Rows from block 9 of the audio encoder of a small contrastive audio-text model, named by matrix and row number. Each number is 128 + 24 x the weight over its row's rms, rounded and kept within 0 to 255. All counts start at 0. Numbers have three digits each.
After each channel's rows are labels from the 100 clips, of 14848, where the channel reaches its highest value: "responds to" is what is common among them; "loudest band" is the band of the loudest frequency at the time of the peak. Only what is clearly more common there than usual is listed. The data: strings of digits, spoken by a formant synthesiser in many voices.
# conv: pointwise conv (encoder.blocks.9.conv.weight, 128x128x1), inputs 64-127

conv.93:187126102123129142152155105118176126078138152093142101162103124114138139109098121120149131115128114090118128138111133097097145079102144143109113076166134139154128097121117118115112132077098157
responds to: "six"; reverberation; number of digits: 5
loudest band: 250 to 500 Hz

conv.125:147145148142121111129091126065157094096127102087171090130105163163062114129191130159120129091149163122110066133114140111109107115124124104106147107101128140111085143143094137110146122159099090
responds to: "three"; number of digits: 5; first digit: three; last digit: three
loudest band: 4000 to 8000 Hz

conv.4:098125137103110156152150118122147130132104103117107140108149082111161125129127098121135138154090143125094145103115141134123102117120085110092140150128152127110124129116177103120127102113139135
responds to: "nine"; "five"; first digit: nine
loudest band: 250 to 500 Hz

conv.17:111123091118127131097140114090098103128091141056090144147114108120108146093108151148177110117111145128118117142137107118094128146128121114161145129139145128120128074121120103130123173123140121
responds to: "four"; number of digits: 5; first digit: four; last digit: four
loudest band: 250 to 500 Hz

conv.114:131119141121119144180134126116137114126096109116132137057084162077119114125099179126130096120137097057118115113126131123124109105116131157132117112129087109101112121102157148132145116145126102
responds to: "one"; number of digits: 5; first digit: one
loudest band: 250 to 500 Hz

conv.22:138141106113117139175144136099119102109134130120156149195137154125155104091175110160111199144126126106133097129130141106136113091130102089158137114069133176103112119140135102111099122139102134
responds to: "three"; "four"; number of digits: 5; first digit: four
loudest band: 4000 to 8000 Hz

conv.8:122096099086075124125154162102126148132117153125163161120159179144098080087165169134149137155111153126129118136167082084134097144086129136100101100098115135160106139130100142118142122104140114
responds to: last digit: seven
loudest band: 500 to 1000 Hz

conv.77:125128120120088117145128135129116136130066117132162115118129152171122101092151174120148129141103173081114138163149159102061088118118130143121095126077108127120109131117087121128111114118108092
responds to: "two"; "zero"; last digit: two; first digit: zero
loudest band: 250 to 500 Hz

conv.123:071141130192110109145158110139138106149136124128146105151123121111118125073107115101128108119116091140148106114125127106133140118097109157096100147162100087139087091131116122122159137134109136
responds to: "six"; last digit: six; number of digits: 5
loudest band: 250 to 500 Hz

conv.35:109098171095103126150122091186163120107159122148110116119172091127126117121157125072123120146114102142111123120099114127139090126131114144121139178168068110113128148098119104115135120108150122
responds to: "five"; first digit: five; number of digits: 5; rumble
loudest band: 500 to 1000 Hz

conv.74:148147116118120138086129125117094125143157142120112130104153104130150108099111128110101164109106117082116162118104097130164151143106148126136144144124156115107146121141145111124134090121148154
responds to: "zero"; number of digits: 5
loudest band: 250 to 500 Hz

conv.85:127131106097115107136140175125075123122110156140111160059143133136132138089111118103089098127115162126104120102142149098144109102091097129110141134107132119126134142132145114082097134121095125
responds to: "four"; last digit: four
loudest band: 4000 to 8000 Hz

conv.122:140137121159102134072138087094107136149160136132150116159208128141145135066115111139102113173143125142128097133121118110112142110090079105138146138131146147153106102124089128160128128157093134
responds to: "nine"; last digit: nine; first digit: nine
loudest band: 250 to 500 Hz

conv.49:097114121111148137111106109122123139139111142114124118091093144114123087153153139096122122113109122111109063148095104130135118097097150152103139087109081113089155164084061125121153114134108146
responds to: "zero"; last digit: zero; first digit: zero
loudest band: 250 to 500 Hz

conv.11:137127134114108156194158160144151146094149189121113119099117126127148109116128170125119116126125099117151140143104114104114121104100208126133106117097131133093115136126101136141182120102104128
responds to: "one"; number of digits: 5; first digit: one
loudest band: 500 to 1000 Hz

conv.61:129140107109135140162149122139168086106123088121140109139119091108123151103148144110148173139116113095090116135132136138168139115140132095151149136131104121110091129126160138104066096140136103
responds to: "two"; number of digits: 5
loudest band: 250 to 500 Hz

conv.31:115154109111104145150152123113178141117114186111115122098099135116146077120108095142139123140124136116116120161133123122110121084115157110118120122097139163173134126128146093131113067102117155
responds to: "one"; number of digits: 5; last digit: eight
loudest band: 500 to 1000 Hz

conv.80:120098167104181078132165095137170147145126103138130110122161116131165112099113124110128173156078174133122120106136163098136109108107094159123123136136137126131107107147138117123157127117102152
responds to: "nine"; "five"; last digit: nine; last digit: five
loudest band: 250 to 500 Hz

conv.95:106147119162110103113096109130116122165138128125106092142113145142099135125137083123135140072154159128110048151135130116082150094128130134115129094093099156135139096123098137132156097112110115
responds to: "two"; last digit: two; first digit: two
loudest band: 250 to 500 Hz

conv.3:157135172104121116114171114093147128126170105125113169146165124135127136107136109150144131162149112156118123099124111137122126123072128130127090111124112058153115069148146183117121134109122114
responds to: "eight"; first digit: eight; number of digits: 5
loudest band: 250 to 500 Hz

conv.111:120134127135109101155133114118186094126169107134130153149105097177128188126162103120174161104147106113117143129119074132163107141128125144125169115110116100135122104140128108128124150154146128
responds to: "six"; number of digits: 5
loudest band: 4000 to 8000 Hz

conv.36:069104159132145066090126130146132087113136142114110121147092092111104125131139134154149136082128163135114120131133123122106098108117115171097127137119115129123125092097078143133158135109132081
responds to: "five"; quiet level; first digit: five; last digit: five
loudest band: 500 to 1000 Hz

conv.26:171176126124103152136083169097142108128126105120125130095116161173095127119113113109137115122132148136140167113089154125112125092112127094048138127085119114111128151161103104116081129136071139
responds to: "zero"; "one"; number of digits: 5; first digit: zero
loudest band: 250 to 500 Hz

conv.0:146105118108126134152121119108107111117111126134118127148120104118115135139096118091121174132109104122102147107096139119102140100090102112081080153090129079121110149149092107101127127136083123
responds to: "four"; "one"; number of digits: 5; first digit: four
loudest band: 250 to 500 Hz

conv.116:171167121110124118124103130113108103105129138126108148111140144182103113116154146137107065112142107124135114123104120087105112105110127137095139128158154132103111109131154124119136121124090098
responds to: "three"; number of digits: 5; first digit: three
loudest band: 250 to 500 Hz

conv.51:130184134110069143152135094093133134108123108134127146114146137155104118077138138136099133109152115133145142127103156087114138080108118104156132114135153089140076119133158148129129107108110153
responds to: "zero"; first digit: zero; number of digits: 5
loudest band: 250 to 500 Hz; 500 to 1000 Hz

conv.6:125118121124109117142159120112151121129107113112139078129127163094096102104136115128158140158142152112124134128177127121102176117116165148145128164102091114114130098182137147103102113101129092
responds to: "two"; number of digits: 5; first digit: two
loudest band: 250 to 500 Hz

conv.62:156123138088103107150129105173174136132125094130146109093127133144087088081131080100119155150157149115113130135142179129144138118134104080156167147129130134131127138102142114101091115121120125
responds to: "two"; first digit: two
loudest band: 250 to 500 Hz

conv.83:153091154126088168088128078111133127121126123119126126143154117126140099113090115135131124171119128186137111124147099122125122101116094131137097134108101115143146122132093158106120131110122124
responds to: "nine"; last digit: nine; first digit: nine
loudest band: 500 to 1000 Hz

conv.25:130086170129094121147145119141192117122130103111107114122064113135134122103122125112161142147124114108098157135156131115110129084119156113095107121150082109108140127135100140111120135121109137
responds to: "eight"; number of digits: 5; "five"; first digit: eight
loudest band: 500 to 1000 Hz

conv.115:141119160099104129096076082150141121092121082152132090156089125147118111102116140134150125124133082150115136095101156104114124110106126135121145155135111137142148147107154142108124132168124108
responds to: "five"; first digit: five; number of digits: 5; rumble
loudest band: 500 to 1000 Hz

conv.96:159108115100120108087157122104093138132109142086116131188152122109110147122126115134120193131114136137112181138125101143134083095129115091107133150098171101131114111123133110106111123108102138
responds to: "four"; "nine"; first digit: four; number of digits: 5
loudest band: 250 to 500 Hz

conv.126:111159126112101170148154099106084133126110141118125143072145157119079067118133156143110118104125134100125125150094168121130123146112084134120129176148151129059111166116147103114114135107106115
responds to: "seven"; first digit: seven; last digit: seven
loudest band: 4000 to 8000 Hz

conv.92:125133159128110145118097161134117142112132117143126130143095153146103106104125157159151092098151100133118111135101126091083083099085166106095140131092107104107110177102116181127141093127115140
responds to: "eight"; reverberation; first digit: eight
loudest band: 250 to 500 Hz

conv.1:167121112145134167138159104091127104147131151127106144123129115137100146105096127107154134098141125100098141099088074103141135120126137130168151132124125115119119125130160098128108147138099141
responds to: "seven"; first digit: seven; last digit: seven; number of digits: 1
loudest band: 4000 to 8000 Hz

conv.110:119110152088123111137102130136123142169146093147146144145183116138124088103150125094132133147122089142140160121076112131158152103111092132140116102116125099125149106118163113142123107149090123
responds to: "seven"; number of digits: 5
loudest band: 4000 to 8000 Hz

conv.81:114117129092126151153157114136145147101090077133128114102096130098148073116122122081115155135117116133107099154152138135138113116141125096146130102070090123099163098075135139116136120088122120
responds to: "zero"; number of digits: 5; first digit: zero
loudest band: 250 to 500 Hz

conv.13:136124155124129148140137141103148132100099100153139140144155117143150128098128082096182136178092152146108162109154107120116116069068087130121132123136101119137137075149100102133138099121100134
responds to: "nine"; number of digits: 5; first digit: nine
loudest band: 500 to 1000 Hz

conv.30:158159092110124139133139098081114111115061131111121074116107123177096117146117123144149144157160158133122154144111118113108122129142117116124136092098106153149147062139141153144123101135139128
responds to: "two"; "nine"; last digit: nine; first digit: two
loudest band: 250 to 500 Hz

conv.79:129141138125085136133118108164142120145152131075125154098139086113121118103109078109147105141104150112109155133121123113114134114114089089125170160142098142122146143082104085140099116123093135
responds to: "five"; number of digits: 5; first digit: five; rumble
loudest band: 500 to 1000 Hz

conv.10:139112150122101165131115134126159108072113121140129078096120092134143113109047092100150149140121113123142154110096120141098124080119142130112117130165148147150120117148143113133111071074114153
responds to: "nine"; "two"; "three"
loudest band: 250 to 500 Hz

conv.84:070100111142099139108137153143109183138111141168102144147134147101097116091109203163143091101083121139130074137130104125114134125127145138132123119127128125155128144115142119117129131109124144
responds to: "zero"; first digit: zero; clipping
loudest band: 500 to 1000 Hz

conv.113:113129144111121169138127113152117164113112123145102115108140122131181107083105144086125132131110128146134108169110113072171165083124120137122138146137129106097136101099140108112173080100140138
responds to: "nine"; number of digits: 5; first digit: nine
loudest band: 500 to 1000 Hz

conv.12:112129173125119148151052105122129100095126088129136122127143144168110107125144103143138104136126089143104128127097094116135065113134107153123126091108086144112138100103114159137141120134099106
responds to: "five"; reverberation; first digit: five
loudest band: 500 to 1000 Hz

conv.21:110118123141096153107140127144088101086118135129076106077146113140098085102092145095136118129086115119102158132090164070121117127110127125139128163141152117160113194107114133112120128119085125
responds to: "five"; last digit: five
loudest band: 4000 to 8000 Hz

conv.24:107116148063099137131102122107141136124139096127130136076117136149074113104144166124145140111124087123080123135115143139147135167129102114134144101142104128099126125148132147109095125118141117
responds to: "zero"; first digit: zero; number of digits: 5
loudest band: 4000 to 8000 Hz

conv.89:124096129161187094065128095121107126118085133114111086128087114148125114142157132125110113091111155135110130161117105102130125112131149159112144141113107100082087130144103123117185133102129110
responds to: "nine"; "five"; last digit: nine; last digit: five
loudest band: 250 to 500 Hz

conv.48:176142109157096088135090073106144139156133095124113121135126102157109115141133068109166169144153130118146164137119110128136172105121118115130159124104110109088149069155132115158133105155124134
responds to: "two"; "nine"; last digit: nine; first digit: two
loudest band: 250 to 500 Hz

conv.23:090105106137150073123125116121117133118128128106125082123141118137071138166117112086110131126105164114130141092123112111070141106127140133086112140099147091091128145152090094113148102165110075
responds to: "two"; last digit: two
loudest band: 250 to 500 Hz

conv.19:128160139088113112122157138107146114125102114096082085145087135157120099123140153138123139116145119157091115134100098111062112111102141126092116121136136042111131110120132160088095125111121108
responds to: "four"; "two"; last digit: four
loudest band: 250 to 500 Hz

conv.105:115097124116136146164137104135124171124163114137152152132124135110097112130116136120131180105124105122135145153134155153183140125106113142146135156105123116081129164121100120151117116108157137
responds to: "zero"; number of digits: 5; first digit: zero
loudest band: 250 to 500 Hz

conv.41:127112108170113113106086160113127129178131091159132095107123121112067107136094149140172108106125106146132124089118140116074147130124144114127133081088098137139167147123104164147123098129105130
responds to: "seven"; number of digits: 5; first digit: seven
loudest band: 250 to 500 Hz; 500 to 1000 Hz

conv.103:142159140149112108131122139143170136134102145145103101094098115129095058093082143095152139143100128095147179146114144121094112155120120109139131160154121119161156139141111091161083144134122135
responds to: "nine"; "seven"; number of digits: 5
loudest band: 250 to 500 Hz

conv.72:102153127112097096127111127149132129098124111148113107150073096150114095083099146100134108119113142130122190168142146085095107107136123109118114142143101090129118167153094081106126125141156127
responds to: "one"; number of digits: 5; first digit: one
loudest band: 4000 to 8000 Hz

conv.39:181088110145147149135143123110132151162140157128130158124119135090101129122114120105183155122076145110107164153165128114150104081126113116152110146061118145165131145106143091149116107123110092
responds to: "four"; number of digits: 5; first digit: four
loudest band: 500 to 1000 Hz

conv.44:131128153137116103101089132093123122096112111157108152154114103194096136126124133140134144151127123113101146144116150116077115073097132117126135126132102099107115159147137131126097066155111141
responds to: "two"; "nine"; first digit: two; last digit: nine
loudest band: 250 to 500 Hz

conv.102:126136123126113151135115106150116150086098079149102159075120126131056129086101115094134114150115156140126148148148137107094148105097121130149155149127133059069136145149132146130157125110116131
responds to: "two"; first digit: two; number of digits: 5
loudest band: 250 to 500 Hz

conv.46:109103153098121106131122115180152145134191136105075111155109087164112118133105113097160156112114106135125124113129129130104109108105116118102121122114138164121132144098127103128134113102133139
responds to: "five"; quiet level; first digit: five; last digit: five
loudest band: 500 to 1000 Hz

conv.67:172151152054110139141145146104168148092109126157136157121148114201095147108143114133129101137140140118113156123117114123139086083098107110087118094111139121104160123140154117114083129143093134
responds to: "eight"; "six"; number of digits: 5; first digit: eight
loudest band: 4000 to 8000 Hz

conv.78:132147131155104088112135131113144111146166097118129120166147123160094145074139097135155128132124113141113136139107130113109162113117097096142124137111132102150129096151168137154079111165089145
responds to: "seven"; number of digits: 5
loudest band: 500 to 1000 Hz

conv.88:127102150064086152127093105132190145128156107145153101155118143156123112102140113139144182175136105126117175140149145139091133103141146102149127132118114154087151119108121121141065059160104146
responds to: "two"; "nine"; number of digits: 5; first digit: two
loudest band: 250 to 500 Hz

conv.65:088096118138121088092132112117137131162121127083147062134132122090114120123092087102099159132146095137118108130121138114131174110120098106108136149188131075126143152101090128140128102104115178
responds to: "zero"; number of digits: 5; pink noise; first digit: zero
loudest band: 250 to 500 Hz

conv.43:143180121118121152121111136132129140109148160107096093125123114127166118113099123084078163134120132145137158096113087134059114115102139125093140114133159136153115109219102124100126109098131118
responds to: "one"; first digit: one; "nine"; number of digits: 5
loudest band: 250 to 500 Hz

conv.82:125135122144126089100122140140161084103142106168144083113134107137109129077073102117164098151113104124147106091158096109112161125118139141127085124156124087142127117160121142120144112146139133
responds to: "two"; "eight"; first digit: two; number of digits: 5
loudest band: 250 to 500 Hz

conv.109:130144139106083114129117094146194096087139126087097155130104118101105140108120089116133112099133136110125089097132079133133107140118133099125145135120117077125127070095119130105104115132129108
responds to: "five"; number of digits: 5; first digit: five
loudest band: 500 to 1000 Hz

conv.71:110113119099133154108106137101116110148132149094147167085131099115150077099103091104105118119064169134091186159157110076152116120105103137119161132115121135098155137097129107085112101135111141
responds to: "four"; first digit: four; last digit: four
loudest band: 4000 to 8000 Hz

conv.100:142089121124107159096086132113123138138093086165134133129082133141092139087093152127142097101148099122135138122148172103131117115109135096153113109145133127105130154093192166080133160122147094
responds to: "six"; "seven"; first digit: six; last digit: six
loudest band: 4000 to 8000 Hz

conv.18:112123057106125143129106141112111161077117125121128124117098150102103124134122128132130130118147097107161078147133087141113152097116147114154113068136112139123115126117099102126156116098120134
responds to: "zero"; number of digits: 5; first digit: zero; clipping
loudest band: 500 to 1000 Hz

conv.27:127129135099141097120150092125090138117148146160089131180148079139153101094098132148124143135087118173159157147148147100136138135140135138165145125135111110134121098100162104139155118128144114
responds to: "four"; "eight"; first digit: four; last digit: eight
loudest band: 250 to 500 Hz

conv.32:136117153144156132127134110091142123123158125128121123160096125158111074118118123184150129066128146148105116104135117104114102085102139127112144121105134146118114148138132192130157101108097120
responds to: "eight"; first digit: eight
loudest band: 250 to 500 Hz

conv.120:140153104108099121095140172112166125107095158083134145136107150134153119115132106137184140108092207121110136124188136118083121121123157128139124120096130135115148120135168142088121128064147121
responds to: "four"; first digit: four; number of digits: 5
loudest band: 4000 to 8000 Hz

conv.124:117077119113093101111119138116127128136128137120134127081143118144107108126129153129103132104080124103071116125129106092159137119080108152086077086129090123085123105095071129104134088130099104
responds to: "zero"; number of digits: 5
loudest band: 250 to 500 Hz

conv.58:176074205121139151126111102140151130098137089138133125146111144108123126085119116157147162091135100170104131140069132104131099118097094152088083156155135122146101124105137177124130141154107141
responds to: "eight"; number of digits: 5; first digit: eight
loudest band: 250 to 500 Hz